From a checkpoint of a small contrastive image-text model.
Training: adamw at rate 0.0011, 16800 steps, batches of 256.
Rows from block 5 of the image encoder of a small contrastive image-text model, named by matrix and row number. Each number is 50 + 12 x the weight over its row's rms, rounded and kept within 0 to 99. All counts start at 0. After the name is the row's rms in percent of the matrix's.
After each channel's rows are labels from the 100 images, of 14848, where the channel reaches its highest value: "strongest on" is what is common among them; "patch colour" is the nearest of a few named colours to the mean colour under the peak. Only what is clearly more common there than usual is listed. The data: procedural textures in two colours, tilted and lit. In brackets: how many of the 100, against the usual share in percent.
# conv: 3x3 conv (encoder.blocks.5.conv.weight, 112x112x3x3, each kernel summed), inputs 0-111

conv.59 083:50 35 56 46 57 62 27 40 27 51 61 53 53 42 31 53 33 29 50 52 51 50 63 50 63 44 48 40 46 47 42 67 41 60 37 43 43 12 40 46 46 29 59 37 50 68 19 55 21 41 60 33 55 61 55 36 44 58 34 54 67 49 50 62 37 66 51 38 66 53 30 54 57 52 44 50 59 53 47 36 53 70 51 56 49 53 45 53 31 52 48 59 56 29 50 53 65 44 45 54 55 29 32 46 69 56 45 63 52 18 49 43
strongest on: black (94 vs 17.1); ground colour: black (66 vs 8.7); brown (60 vs 16.8); pattern colour: brown (34 vs 8.6)
patch colour: black (52 vs 4.5); brown (44 vs 18.9)

conv.9 101:42 35 43 54 36 75 47 34 55 56 22 73 49 48 50 58 53 50 53 47 34 45 40 37 10 56 57 59 39 54 63 25 56 35 41 27 53 37 40 39 68 64 47 55 48 35 62 43 37 39 20 46 36 40 40 52 43 32 37 38 42 53 46 62 48 36 30 37 55 38 61 44 53 41 57 43 41 47 48 51 36 40 74 44 43 51 38 49 40 38 49 47 33 60 38 50 37 49 59 35 47 74 56 49 32 53 47 48 44 29 56 51
strongest on: fine scale (83 vs 29.6); rings (71 vs 3.2); spiral (26 vs 3.3)
patch colour: pink (26 vs 9.8)

conv.104 088:41 55 48 33 54 51 14 39 60 43 57 42 63 44 27 54 61 44 24 58 56 43 54 42 39 54 56 56 71 41 47 46 33 76 31 48 58 33 55 59 40 57 43 24 57 79 43 59 35 63 68 68 34 55 50 30 54 42 38 45 45 45 36 43 43 67 23 53 37 50 21 41 51 44 59 58 36 41 53 47 35 57 49 52 49 50 41 45 54 67 36 57 60 50 44 37 49 47 36 55 45 43 43 49 52 70 67 56 62 50 58 34
strongest on: black (57 vs 17.1); red (45 vs 16.3); purple (45 vs 16.6); pattern colour: red (41 vs 8)
patch colour: brown (40 vs 18.9)

conv.80 097:25 46 49 45 59 48 67 33 51 47 48 39 64 47 44 52 69 08 35 68 53 53 59 82 37 51 52 41 39 48 48 51 59 33 44 48 55 36 68 53 43 57 46 52 34 70 46 57 62 53 61 83 54 15 60 42 63 55 52 45 69 55 65 51 43 39 40 48 60 51 49 44 54 59 53 33 44 41 52 63 48 35 43 54 51 53 58 42 37 53 51 22 55 36 25 80 47 53 47 45 49 36 44 48 51 51 51 56 48 61 44 43
strongest on: pink (99 vs 16.4); yellow (98 vs 16.9); ground colour: pink (52 vs 8.3); pattern colour: yellow (52 vs 8.5)
patch colour: pink (45 vs 9.8); yellow (36 vs 4.6)

conv.107 095:33 62 44 38 54 42 58 45 58 37 31 39 63 52 46 56 64 45 59 64 42 53 50 51 32 51 38 54 63 57 54 31 62 56 44 45 41 34 62 61 43 77 48 19 06 61 47 50 60 48 43 63 41 39 43 00 46 42 42 53 71 38 57 43 66 43 35 48 47 42 55 58 48 66 49 44 41 63 44 50 63 42 55 69 44 63 50 62 48 57 47 40 50 46 45 45 49 31 53 58 65 30 42 47 41 46 53 54 40 43 51 52
strongest on: green (69 vs 16.9); pattern colour: green (64 vs 8.7); pink (40 vs 16.4); ground colour: pink (39 vs 8.3)
patch colour: grey (57 vs 20.3)

conv.77 082:49 40 69 57 46 56 54 33 55 36 60 32 59 53 47 50 41 46 40 64 91 57 66 56 43 38 39 27 66 49 55 52 37 50 50 43 60 35 60 57 21 58 50 44 45 61 38 56 40 56 64 62 51 56 71 43 54 69 43 45 55 72 41 40 38 63 23 76 36 39 39 42 70 50 62 46 52 43 64 45 49 45 29 53 59 45 44 62 38 52 49 51 48 51 60 58 52 53 50 54 57 26 54 62 59 50 53 58 67 69 21 35
strongest on: purple (89 vs 16.6); ground colour: purple (74 vs 8.5); black (37 vs 17.1); pattern colour: black (25 vs 8.4)
patch colour: purple (56 vs 7.5)

conv.46 097:78 17 42 43 49 47 45 45 48 44 54 47 55 50 43 34 46 44 71 76 56 62 51 52 42 49 50 46 58 49 42 42 40 30 52 45 18 35 41 45 40 66 53 56 35 53 45 65 14 57 51 09 43 47 53 51 55 49 59 46 52 56 61 58 39 39 46 51 45 53 48 50 45 52 51 46 51 44 57 59 42 42 41 61 64 79 40 66 32 28 54 63 61 58 35 47 32 54 47 29 59 47 50 57 48 65 31 52 26 56 49 58
strongest on: black (92 vs 17.1); teal (74 vs 16.2); pattern colour: black (66 vs 8.4); ground colour: teal (53 vs 8.2)
patch colour: green (68 vs 9.8)

conv.0 101:64 50 70 34 55 49 43 52 41 61 58 51 35 81 49 31 58 51 56 51 67 70 66 55 50 54 33 34 45 51 29 42 38 46 51 60 55 51 74 62 52 69 40 46 48 68 33 48 42 66 50 51 63 59 35 46 38 57 26 51 45 47 51 49 66 54 51 39 54 54 54 71 55 86 34 54 60 69 71 72 68 58 53 54 79 43 49 65 50 41 48 47 57 57 37 37 51 32 51 58 54 48 51 53 51 45 62 69 63 57 33 49
strongest on: black (45 vs 17.1); red (43 vs 16.3); ground colour: black (43 vs 8.7); ground colour: red (42 vs 8.3)
patch colour: red (37 vs 5.4); black (36 vs 4.5)

conv.108 113:60 58 52 48 53 51 52 18 58 43 62 46 61 54 55 58 70 48 52 54 29 59 51 53 36 44 58 47 53 46 40 39 48 60 49 46 24 47 51 55 49 55 22 32 61 52 48 45 59 51 54 75 45 51 54 34 50 48 46 17 62 55 50 45 53 58 41 57 43 58 46 48 51 53 48 50 45 45 48 70 53 41 46 51 51 54 53 60 65 47 48 76 52 43 36 51 46 54 45 32 59 47 52 48 46 54 48 52 00 05 44 85
strongest on: black (89 vs 17.1); pattern colour: black (74 vs 8.4); grey (42 vs 16.6); white (39 vs 16.9)
patch colour: grey (54 vs 20.3)

conv.23 093:61 58 47 52 51 44 49 62 60 42 52 46 57 48 57 56 72 40 72 47 32 62 52 54 40 56 49 50 59 56 48 48 55 29 49 39 58 36 50 52 45 62 57 54 53 37 49 41 63 54 43 56 49 30 55 56 60 46 59 46 58 54 76 46 59 48 38 53 42 56 23 44 47 61 53 00 44 47 45 41 39 45 43 61 46 55 43 37 67 41 46 55 67 64 48 29 53 58 50 46 67 31 47 61 47 50 56 57 27 49 50 40
strongest on: yellow (47 vs 16.9); pattern colour: yellow (33 vs 8.5)
patch colour: orange (34 vs 7.3)

conv.53 097:14 54 49 41 51 47 63 55 35 43 53 43 60 55 53 54 48 27 37 60 57 45 55 70 45 42 54 46 42 46 51 41 54 51 45 48 54 41 71 56 41 49 37 58 37 51 47 55 33 47 71 49 51 45 53 52 64 46 54 31 73 51 56 43 35 51 45 46 54 46 56 44 56 52 57 35 48 13 52 66 52 35 47 44 45 54 60 49 32 58 46 13 54 31 33 99 50 51 46 53 34 40 36 32 50 49 53 48 53 58 50 68
strongest on: orange (83 vs 17.1); ground colour: orange (59 vs 8.3); purple (47 vs 16.6); pattern colour: purple (35 vs 8.1)
patch colour: orange (45 vs 7.3)

conv.5 106:52 54 44 39 75 48 43 51 50 49 39 48 62 55 52 46 52 52 56 54 48 47 33 21 56 39 85 54 58 46 43 58 68 69 57 47 41 56 63 30 45 54 53 44 57 31 47 55 41 83 54 40 48 46 55 37 47 46 57 42 47 38 58 32 17 50 37 33 59 56 43 76 43 63 46 55 35 43 43 57 66 54 62 05 40 64 59 50 49 50 29 62 54 51 40 45 51 45 52 48 55 77 50 35 36 42 45 36 47 47 44 53
strongest on: rays (100 vs 3.2)
patch colour: grey (44 vs 20.3)

conv.19 109:48 52 50 43 53 51 36 66 40 50 58 54 55 52 42 45 24 42 58 57 45 52 51 58 44 47 56 47 51 49 53 43 35 73 49 47 45 49 46 52 49 60 51 08 34 48 46 48 60 54 60 00 51 57 58 07 61 51 53 58 65 54 54 55 57 59 46 52 42 56 17 48 44 46 52 49 50 25 32 50 53 47 43 53 57 52 59 43 77 52 41 54 59 47 60 43 41 52 49 76 59 44 23 52 47 50 49 55 53 29 48 63
strongest on: orange (74 vs 17.1); blue (58 vs 16.5); ground colour: orange (45 vs 8.3); pattern colour: blue (39 vs 8.2)
patch colour: orange (26 vs 7.3)

conv.40 078:39 43 33 33 44 20 48 52 44 50 32 46 54 38 49 52 39 46 45 55 48 37 42 48 45 06 38 45 41 25 36 33 50 53 42 59 50 60 65 30 69 37 44 47 45 56 28 41 49 51 58 41 36 41 43 47 42 43 43 44 38 49 46 34 34 51 34 34 18 30 49 83 47 45 48 44 28 50 51 43 43 63 41 48 62 47 43 63 39 30 30 49 42 45 45 37 42 32 43 48 46 47 34 44 38 49 49 37 46 49 55 39
strongest on: teal (65 vs 16.2); blue (63 vs 16.5); ground colour: blue (45 vs 8.3); pattern colour: teal (37 vs 7.9)
patch colour: blue (42 vs 6.7)

conv.86 116:11 63 51 49 56 43 47 49 55 37 53 50 58 49 46 51 42 27 52 58 51 34 45 56 49 48 51 50 57 51 52 48 55 39 51 54 51 48 58 54 50 43 52 58 39 52 55 66 68 52 59 59 67 00 46 55 57 45 61 46 67 48 80 41 51 50 49 50 49 51 38 55 42 32 54 00 46 41 51 53 46 40 48 53 53 57 52 41 67 45 49 07 68 62 41 67 51 54 54 49 52 49 31 34 45 49 56 52 54 45 53 53
strongest on: orange (98 vs 17.1); ground colour: orange (50 vs 8.3); pattern colour: orange (48 vs 8.8); teal (35 vs 16.2)
patch colour: orange (46 vs 7.3)

conv.15 107:53 58 49 46 57 56 54 56 68 82 50 55 69 40 47 75 60 65 49 61 69 34 41 37 44 56 44 44 53 47 49 43 91 63 45 48 58 57 54 34 41 53 29 47 53 49 45 41 57 56 40 58 41 50 68 47 52 56 65 27 55 47 49 51 30 53 50 56 61 50 41 31 39 54 30 61 60 56 11 44 59 37 54 56 60 37 40 42 49 54 49 53 50 49 55 41 63 42 39 62 48 51 66 45 49 04 66 51 44 54 49 42
strongest on: purple (85 vs 16.6); ground colour: purple (85 vs 8.5); green (47 vs 16.9); pattern colour: green (47 vs 8.7)
patch colour: purple (42 vs 7.5)

conv.39 107:48 52 53 44 62 44 46 42 54 58 51 60 48 62 56 58 47 50 60 43 43 42 26 26 37 55 58 60 55 44 52 30 51 52 38 59 50 44 58 12 54 47 52 58 39 39 41 44 34 51 36 46 55 47 39 48 44 50 22 44 55 32 60 55 10 47 52 38 53 41 48 62 44 36 49 00 44 45 57 48 49 41 57 45 57 50 36 60 55 43 51 58 67 53 25 45 60 44 42 52 69 53 32 20 47 50 49 32 51 46 53 49
strongest on: white (52 vs 16.9); ground colour: white (47 vs 8.3); pattern colour: black (28 vs 8.4); ground colour: yellow (26 vs 8.3)
patch colour: white (38 vs 2.7)

conv.52 104:27 72 59 45 40 48 56 24 55 36 24 51 58 59 48 54 28 62 42 52 52 49 47 46 47 50 48 44 53 48 49 38 59 55 53 61 15 50 47 53 39 40 62 32 57 67 46 62 64 44 43 61 64 66 59 47 50 47 56 55 63 54 48 48 25 36 47 51 45 48 00 46 50 55 45 51 53 39 48 53 66 48 46 50 48 45 28 40 51 64 45 50 45 38 43 43 41 47 45 43 23 46 48 38 43 52 57 52 46 14 50 60
strongest on: red (98 vs 16.3); ground colour: red (79 vs 8.3)
patch colour: red (70 vs 5.4)

conv.48 111:51 45 50 41 41 58 61 45 45 36 22 64 58 49 51 30 47 45 58 60 48 47 49 56 31 42 61 51 56 34 53 42 41 27 28 52 55 43 60 53 51 58 65 72 60 56 53 49 56 59 62 51 44 48 49 75 51 37 44 56 48 33 43 44 53 00 40 55 55 54 43 39 55 49 58 46 41 41 58 56 50 43 59 49 44 57 46 49 29 53 53 48 50 54 44 49 50 40 36 00 36 49 67 72 35 60 52 58 49 50 52 30
strongest on: yellow (90 vs 16.9); ground colour: yellow (77 vs 8.3); orange (40 vs 17.1); pattern colour: orange (34 vs 8.8)
patch colour: orange (55 vs 7.3)

conv.87 097:58 41 54 36 47 39 55 49 45 55 52 45 42 47 47 50 53 51 43 53 62 54 54 50 23 46 52 51 61 28 25 32 38 41 21 40 49 49 59 73 47 54 46 41 45 80 61 40 43 57 47 59 23 62 30 28 35 56 26 58 44 50 50 50 52 56 53 56 38 25 57 47 51 43 59 49 48 56 56 55 42 26 44 53 52 48 58 70 45 35 26 56 48 43 22 46 47 35 19 52 60 71 25 40 55 62 53 66 52 56 52 56
strongest on: rings (57 vs 3.2)
patch colour: green (26 vs 9.8)

conv.44 098:45 43 55 41 49 26 55 48 44 63 51 67 53 33 44 47 38 00 31 58 53 42 44 70 22 39 55 41 59 29 43 42 44 49 16 66 38 42 55 47 44 55 54 55 47 65 52 36 50 63 71 46 31 41 39 56 53 43 39 58 49 35 46 41 51 56 50 57 18 49 57 43 49 53 51 53 34 43 51 43 44 36 29 37 43 59 46 57 35 41 40 34 51 35 38 67 49 48 34 54 42 34 46 46 45 47 36 52 53 48 43 36
strongest on: yellow (97 vs 16.9); ground colour: yellow (74 vs 8.3); black (51 vs 17.1); pattern colour: black (35 vs 8.4)
patch colour: brown (51 vs 18.9)

conv.1 076:55 46 41 44 43 44 48 52 43 37 61 34 59 36 52 50 40 42 41 59 64 47 55 50 64 14 28 38 53 49 37 53 39 58 56 12 56 55 32 52 45 19 43 44 45 44 35 48 47 35 63 53 56 61 42 48 48 31 48 42 68 49 58 38 46 52 43 44 61 39 45 40 61 38 46 44 58 59 32 54 41 60 31 36 38 52 35 53 44 51 08 51 44 37 61 47 58 58 64 46 53 19 36 53 35 50 43 26 39 45 55 47
strongest on: green (56 vs 16.9); brown (48 vs 16.8); pattern colour: green (30 vs 8.7); ground colour: green (26 vs 8.2)
patch colour: brown (62 vs 18.9)

conv.66 105:60 54 53 43 38 55 48 20 65 49 49 61 54 51 52 47 37 63 68 68 34 49 48 44 36 42 52 54 58 49 47 36 50 34 45 48 09 45 42 59 54 63 47 41 68 53 51 61 51 50 54 49 42 47 45 51 49 32 41 32 55 40 52 49 38 41 47 44 45 46 40 49 48 49 49 52 53 39 51 66 51 50 54 50 60 74 40 68 49 39 46 56 55 69 37 45 31 48 50 00 42 53 50 49 39 59 44 52 07 27 47 60
strongest on: white (87 vs 16.9); teal (64 vs 16.2); ground colour: white (46 vs 8.3); pattern colour: white (41 vs 8.5)
patch colour: grey (41 vs 20.3); cyan (28 vs 2.5)

conv.26 096:32 71 58 39 55 45 23 44 47 63 34 47 53 42 00 37 31 72 31 50 51 42 47 45 41 46 48 45 43 56 59 40 58 54 53 56 41 34 63 60 50 50 49 50 35 53 50 67 40 51 56 42 49 36 55 46 63 43 49 41 77 47 78 49 49 39 46 31 54 52 52 54 47 43 52 21 56 52 54 48 49 46 49 48 59 51 55 38 42 57 47 24 58 62 47 55 43 50 52 61 34 31 49 29 54 54 81 38 55 37 42 57
strongest on: red (100 vs 16.3); pattern colour: red (50 vs 8); ground colour: red (50 vs 8.3)
patch colour: red (42 vs 5.4)

conv.32 111:51 59 41 53 45 56 55 53 59 61 52 59 61 53 59 51 64 53 57 60 56 39 48 38 50 46 45 50 57 42 49 48 74 49 48 53 33 56 41 52 47 45 19 38 18 42 49 52 55 50 51 47 47 47 47 21 48 52 39 00 60 51 61 54 51 44 58 52 57 50 78 60 44 55 43 51 44 62 29 75 62 46 50 50 54 42 56 63 54 46 52 64 59 62 47 51 48 49 46 59 47 53 39 05 46 31 56 57 64 39 41 73
strongest on: blue (73 vs 16.5); black (55 vs 17.1); ground colour: blue (52 vs 8.3); pattern colour: black (41 vs 8.4)
patch colour: blue (42 vs 6.7)

conv.85 108:44 30 50 50 45 55 51 66 54 46 48 49 66 55 52 47 45 50 37 50 58 39 39 39 28 28 65 53 49 32 57 49 53 52 07 43 53 39 61 03 40 44 50 58 39 40 41 35 33 44 51 44 40 41 58 49 47 47 37 38 38 55 45 36 15 41 30 40 50 56 51 38 53 56 47 51 49 34 48 60 56 40 51 25 50 52 49 52 15 49 38 53 49 55 45 50 57 36 19 46 46 51 66 47 45 42 43 58 53 64 47 51
strongest on: yellow (37 vs 16.9); pattern colour: yellow (25 vs 8.5)
patch colour: orange (25 vs 7.3)

conv.100 102:35 50 38 39 47 44 63 33 44 47 37 51 57 59 52 56 56 37 50 62 31 61 46 60 41 52 51 46 46 51 49 49 58 44 49 54 10 43 53 61 27 58 52 50 38 76 49 60 52 45 55 51 45 47 53 48 52 47 55 52 70 46 52 43 40 41 40 63 62 36 45 55 43 66 50 47 40 16 55 58 58 50 46 57 55 67 53 45 38 58 47 33 53 19 40 69 45 45 52 36 29 47 53 40 56 57 38 53 08 08 56 61
strongest on: green (72 vs 16.9); orange (47 vs 17.1); ground colour: green (46 vs 8.2); yellow (43 vs 16.9)
patch colour: green (42 vs 9.8)

conv.55 106:27 55 57 43 55 36 49 52 51 33 46 42 54 55 47 51 46 21 46 54 36 44 37 47 53 21 45 50 35 45 48 52 57 46 52 43 49 60 64 38 56 30 54 53 26 31 39 57 54 40 60 51 59 08 44 43 61 37 51 49 61 52 67 27 31 43 45 44 61 54 58 65 42 50 47 39 57 50 45 56 51 42 38 20 56 50 58 50 45 58 40 09 56 52 39 58 53 42 53 49 50 50 40 12 32 44 51 37 54 38 51 44
strongest on: orange (43 vs 17.1); ground colour: orange (36 vs 8.3); pattern colour: teal (33 vs 7.9); studded (26 vs 3.3)
patch colour: orange (31 vs 7.3); pink (25 vs 9.8)

conv.68 077:69 57 34 28 55 51 52 49 55 60 59 36 52 46 40 53 49 59 56 44 37 58 48 61 44 37 36 47 39 37 45 39 50 59 34 30 70 35 87 56 55 66 58 54 55 59 58 52 64 64 67 49 44 57 41 54 72 45 49 52 70 24 69 57 67 54 23 46 45 44 29 71 37 53 53 27 40 36 64 44 38 56 53 53 69 52 54 42 59 54 57 57 76 54 42 48 26 43 54 57 52 52 62 70 49 54 59 60 30 62 51 53
strongest on: orange (93 vs 17.1); ground colour: orange (57 vs 8.3); red (45 vs 16.3); pattern colour: orange (36 vs 8.8)
patch colour: orange (74 vs 7.3)

conv.74 118:33 20 49 49 45 49 54 24 46 44 24 53 57 48 41 49 72 44 54 63 60 53 48 66 38 48 52 51 51 47 50 49 52 34 52 53 64 49 52 54 50 53 45 57 30 54 52 55 26 59 48 50 21 43 50 47 34 53 53 40 44 50 53 44 37 39 41 40 47 49 62 47 52 54 53 42 46 46 53 62 49 46 47 50 43 59 50 53 00 55 46 42 28 42 41 70 58 50 51 49 38 42 46 37 44 55 68 47 63 37 56 53
strongest on: green (99 vs 16.9); teal (89 vs 16.2); pattern colour: green (63 vs 8.7); ground colour: teal (59 vs 8.2)
patch colour: green (88 vs 9.8)

conv.35 106:31 30 44 45 55 51 57 56 54 40 58 52 63 42 50 60 33 16 29 79 58 46 53 68 32 46 49 46 46 48 50 41 56 43 43 48 60 40 60 58 48 58 30 59 48 61 48 54 45 59 65 61 46 30 57 56 59 48 60 19 64 45 51 50 44 47 51 51 50 49 43 47 49 53 49 60 47 00 54 66 55 36 41 52 53 48 52 42 30 46 48 20 44 38 45 87 39 51 47 52 31 43 46 56 46 38 36 49 53 63 51 66
strongest on: yellow (90 vs 16.9); pattern colour: yellow (75 vs 8.5); purple (56 vs 16.6); ground colour: purple (46 vs 8.5)
patch colour: grey (44 vs 20.3)

conv.50 084:45 57 32 47 58 28 48 51 49 42 45 31 50 26 38 42 50 52 27 47 58 51 33 53 52 20 36 37 53 45 48 53 49 57 42 58 48 65 33 50 41 41 56 56 43 56 22 55 51 45 56 44 48 46 58 48 52 39 64 49 64 23 60 35 53 51 35 48 45 23 53 33 38 24 37 53 29 43 36 51 26 58 37 73 52 51 20 43 40 61 49 49 54 55 51 51 39 61 49 50 41 10 50 45 40 37 59 53 44 56 37 43
strongest on: orange (77 vs 17.1); ground colour: orange (76 vs 8.3); pattern colour: grey (26 vs 8.2)
patch colour: orange (71 vs 7.3)

conv.79 100:58 58 50 47 53 45 49 33 37 57 51 49 59 53 40 50 96 39 57 52 61 71 47 79 25 59 52 35 51 52 45 36 49 46 47 48 66 47 60 53 50 67 25 41 41 64 59 39 44 61 40 74 25 61 48 39 48 50 47 39 70 57 50 54 65 56 40 53 53 49 57 50 50 39 47 41 45 68 58 56 43 42 44 58 53 47 56 58 47 67 48 79 52 21 29 71 56 53 49 57 67 34 47 46 54 51 72 64 48 40 39 70
strongest on: black (57 vs 17.1); red (46 vs 16.3); ground colour: black (44 vs 8.7); pink (37 vs 16.4)
patch colour: red (29 vs 5.4)

conv.51 094:48 44 55 28 55 61 42 36 51 63 38 47 47 54 45 50 50 45 48 64 59 42 62 50 81 21 57 45 46 61 60 81 54 60 63 33 51 49 61 59 55 41 42 48 47 42 53 65 47 84 66 52 47 46 45 49 56 50 53 43 47 53 47 38 48 46 47 45 64 58 45 72 53 51 45 43 64 48 49 59 53 87 55 12 56 43 62 44 40 52 18 43 46 45 55 54 51 48 65 58 51 83 44 39 50 49 59 21 62 43 55 52
strongest on: rays (92 vs 3.2)
patch colour: grey (41 vs 20.3)

conv.62 094:49 46 55 31 59 61 47 49 47 56 43 47 46 67 50 50 49 45 51 55 43 60 45 54 63 44 57 55 50 71 33 49 51 47 76 11 49 40 67 66 55 58 46 58 48 64 45 36 51 78 24 53 51 45 47 58 41 48 29 52 43 32 49 62 64 46 31 34 46 24 55 72 49 71 53 48 61 48 65 55 63 61 63 47 69 42 69 44 51 42 09 45 46 46 49 39 47 46 77 49 50 75 52 54 41 48 55 38 54 48 52 49
strongest on: rays (100 vs 3.2)
patch colour: grey (44 vs 20.3)

conv.31 117:57 46 48 46 57 53 51 53 50 32 64 52 61 47 45 45 40 00 36 65 49 53 46 64 42 45 61 48 50 45 40 51 51 61 43 47 00 53 47 48 46 60 61 53 52 62 45 53 52 55 55 40 52 41 49 48 55 48 48 65 55 53 39 48 47 67 44 50 45 52 38 52 48 54 54 58 44 42 48 50 48 40 51 51 61 57 56 53 57 41 48 50 59 39 42 62 49 48 48 53 62 44 42 46 49 53 28 64 30 16 47 54
strongest on: yellow (84 vs 16.9); brown (52 vs 16.8); black (49 vs 17.1); ground colour: yellow (44 vs 8.3)
patch colour: brown (66 vs 18.9)

conv.56 096:61 51 37 28 58 61 51 45 47 65 51 74 59 46 52 45 52 53 60 60 51 55 66 53 64 59 43 39 53 13 42 56 50 49 47 44 50 56 37 61 73 00 43 40 48 49 53 48 45 77 36 54 53 48 52 48 52 59 44 51 55 37 52 49 52 46 34 30 71 38 44 70 50 44 45 50 57 51 36 40 44 60 46 80 52 40 42 50 50 42 64 50 57 45 54 54 68 22 35 55 52 38 39 42 83 45 54 37 62 51 48 49
strongest on: triangles (93 vs 3.6)
patch colour: grey (43 vs 20.3)

conv.96 116:60 50 45 48 60 40 47 53 63 60 62 49 75 21 56 82 59 55 52 66 50 28 42 38 40 49 49 59 63 56 55 40 90 56 56 54 47 56 55 49 44 50 17 51 62 37 55 43 41 47 48 56 31 43 56 53 65 45 61 00 61 49 51 38 37 51 44 55 58 48 53 42 38 48 43 52 50 45 19 59 48 48 49 49 54 45 60 55 49 60 51 66 56 50 53 56 44 42 51 52 52 50 72 48 48 21 52 43 42 44 56 71
strongest on: purple (70 vs 16.6); ground colour: purple (70 vs 8.5); pattern colour: brown (35 vs 8.6)
patch colour: purple (42 vs 7.5)

conv.45 101:55 48 43 42 44 31 53 41 41 41 44 04 57 39 48 48 56 52 57 49 56 47 52 63 40 02 54 45 42 40 43 57 52 56 37 56 49 63 66 76 53 61 45 55 51 45 23 42 48 61 58 58 27 51 39 51 44 34 47 54 55 28 42 37 82 61 41 43 35 39 46 58 51 63 54 47 46 57 70 44 32 54 22 51 59 47 70 57 53 46 41 58 48 41 51 45 49 51 47 53 40 28 49 58 34 55 59 65 49 53 43 51
strongest on: black (42 vs 17.1); ground colour: black (40 vs 8.7); pink (35 vs 16.4); pattern colour: pink (34 vs 8)
patch colour: green (30 vs 9.8)

conv.36 098:46 46 68 55 44 42 55 57 55 40 53 23 47 33 50 49 42 51 50 53 64 45 46 47 36 11 29 52 47 51 64 51 47 47 30 54 49 71 57 36 55 57 51 51 46 51 00 49 53 49 48 52 55 50 49 51 49 48 52 47 52 58 49 37 43 49 46 47 44 30 56 38 61 34 53 47 67 50 51 56 38 53 24 42 77 47 17 66 47 54 26 49 57 57 48 46 52 58 42 52 40 16 62 53 53 50 51 74 47 45 51 48
strongest on: orange (62 vs 17.1); ground colour: orange (51 vs 8.3); cloudy (40 vs 3.3)
patch colour: orange (58 vs 7.3)

conv.82 112:45 61 55 44 49 49 53 63 44 51 46 51 48 59 54 51 27 53 53 66 54 41 56 51 51 46 55 48 52 43 46 42 53 55 47 50 25 42 40 60 51 56 54 00 31 48 49 55 59 55 48 00 56 59 56 00 58 48 56 58 53 47 53 53 49 46 42 51 46 50 61 52 51 47 53 60 53 52 45 64 61 46 43 51 58 48 55 61 70 50 43 50 56 54 55 46 40 52 43 63 53 50 38 42 45 54 58 50 74 62 49 61
strongest on: blue (89 vs 16.5); pattern colour: blue (74 vs 8.2); red (38 vs 16.3); ground colour: red (29 vs 8.3)
patch colour: purple (26 vs 7.5)

conv.70 121:54 63 50 43 44 49 54 22 60 39 49 51 59 50 55 51 42 53 53 61 37 51 58 59 51 30 58 48 63 43 42 55 48 44 39 43 10 48 47 70 50 51 52 40 73 56 46 58 67 58 64 55 57 61 44 55 50 46 50 48 53 38 47 48 58 45 46 48 41 52 45 50 50 58 50 52 50 46 47 61 52 57 47 43 54 62 49 59 56 53 46 52 55 53 44 50 45 47 45 10 38 47 48 62 43 58 52 52 00 06 49 51
strongest on: grey (91 vs 16.6); ground colour: grey (68 vs 8.4); red (45 vs 16.3); pattern colour: red (31 vs 8)
patch colour: grey (55 vs 20.3)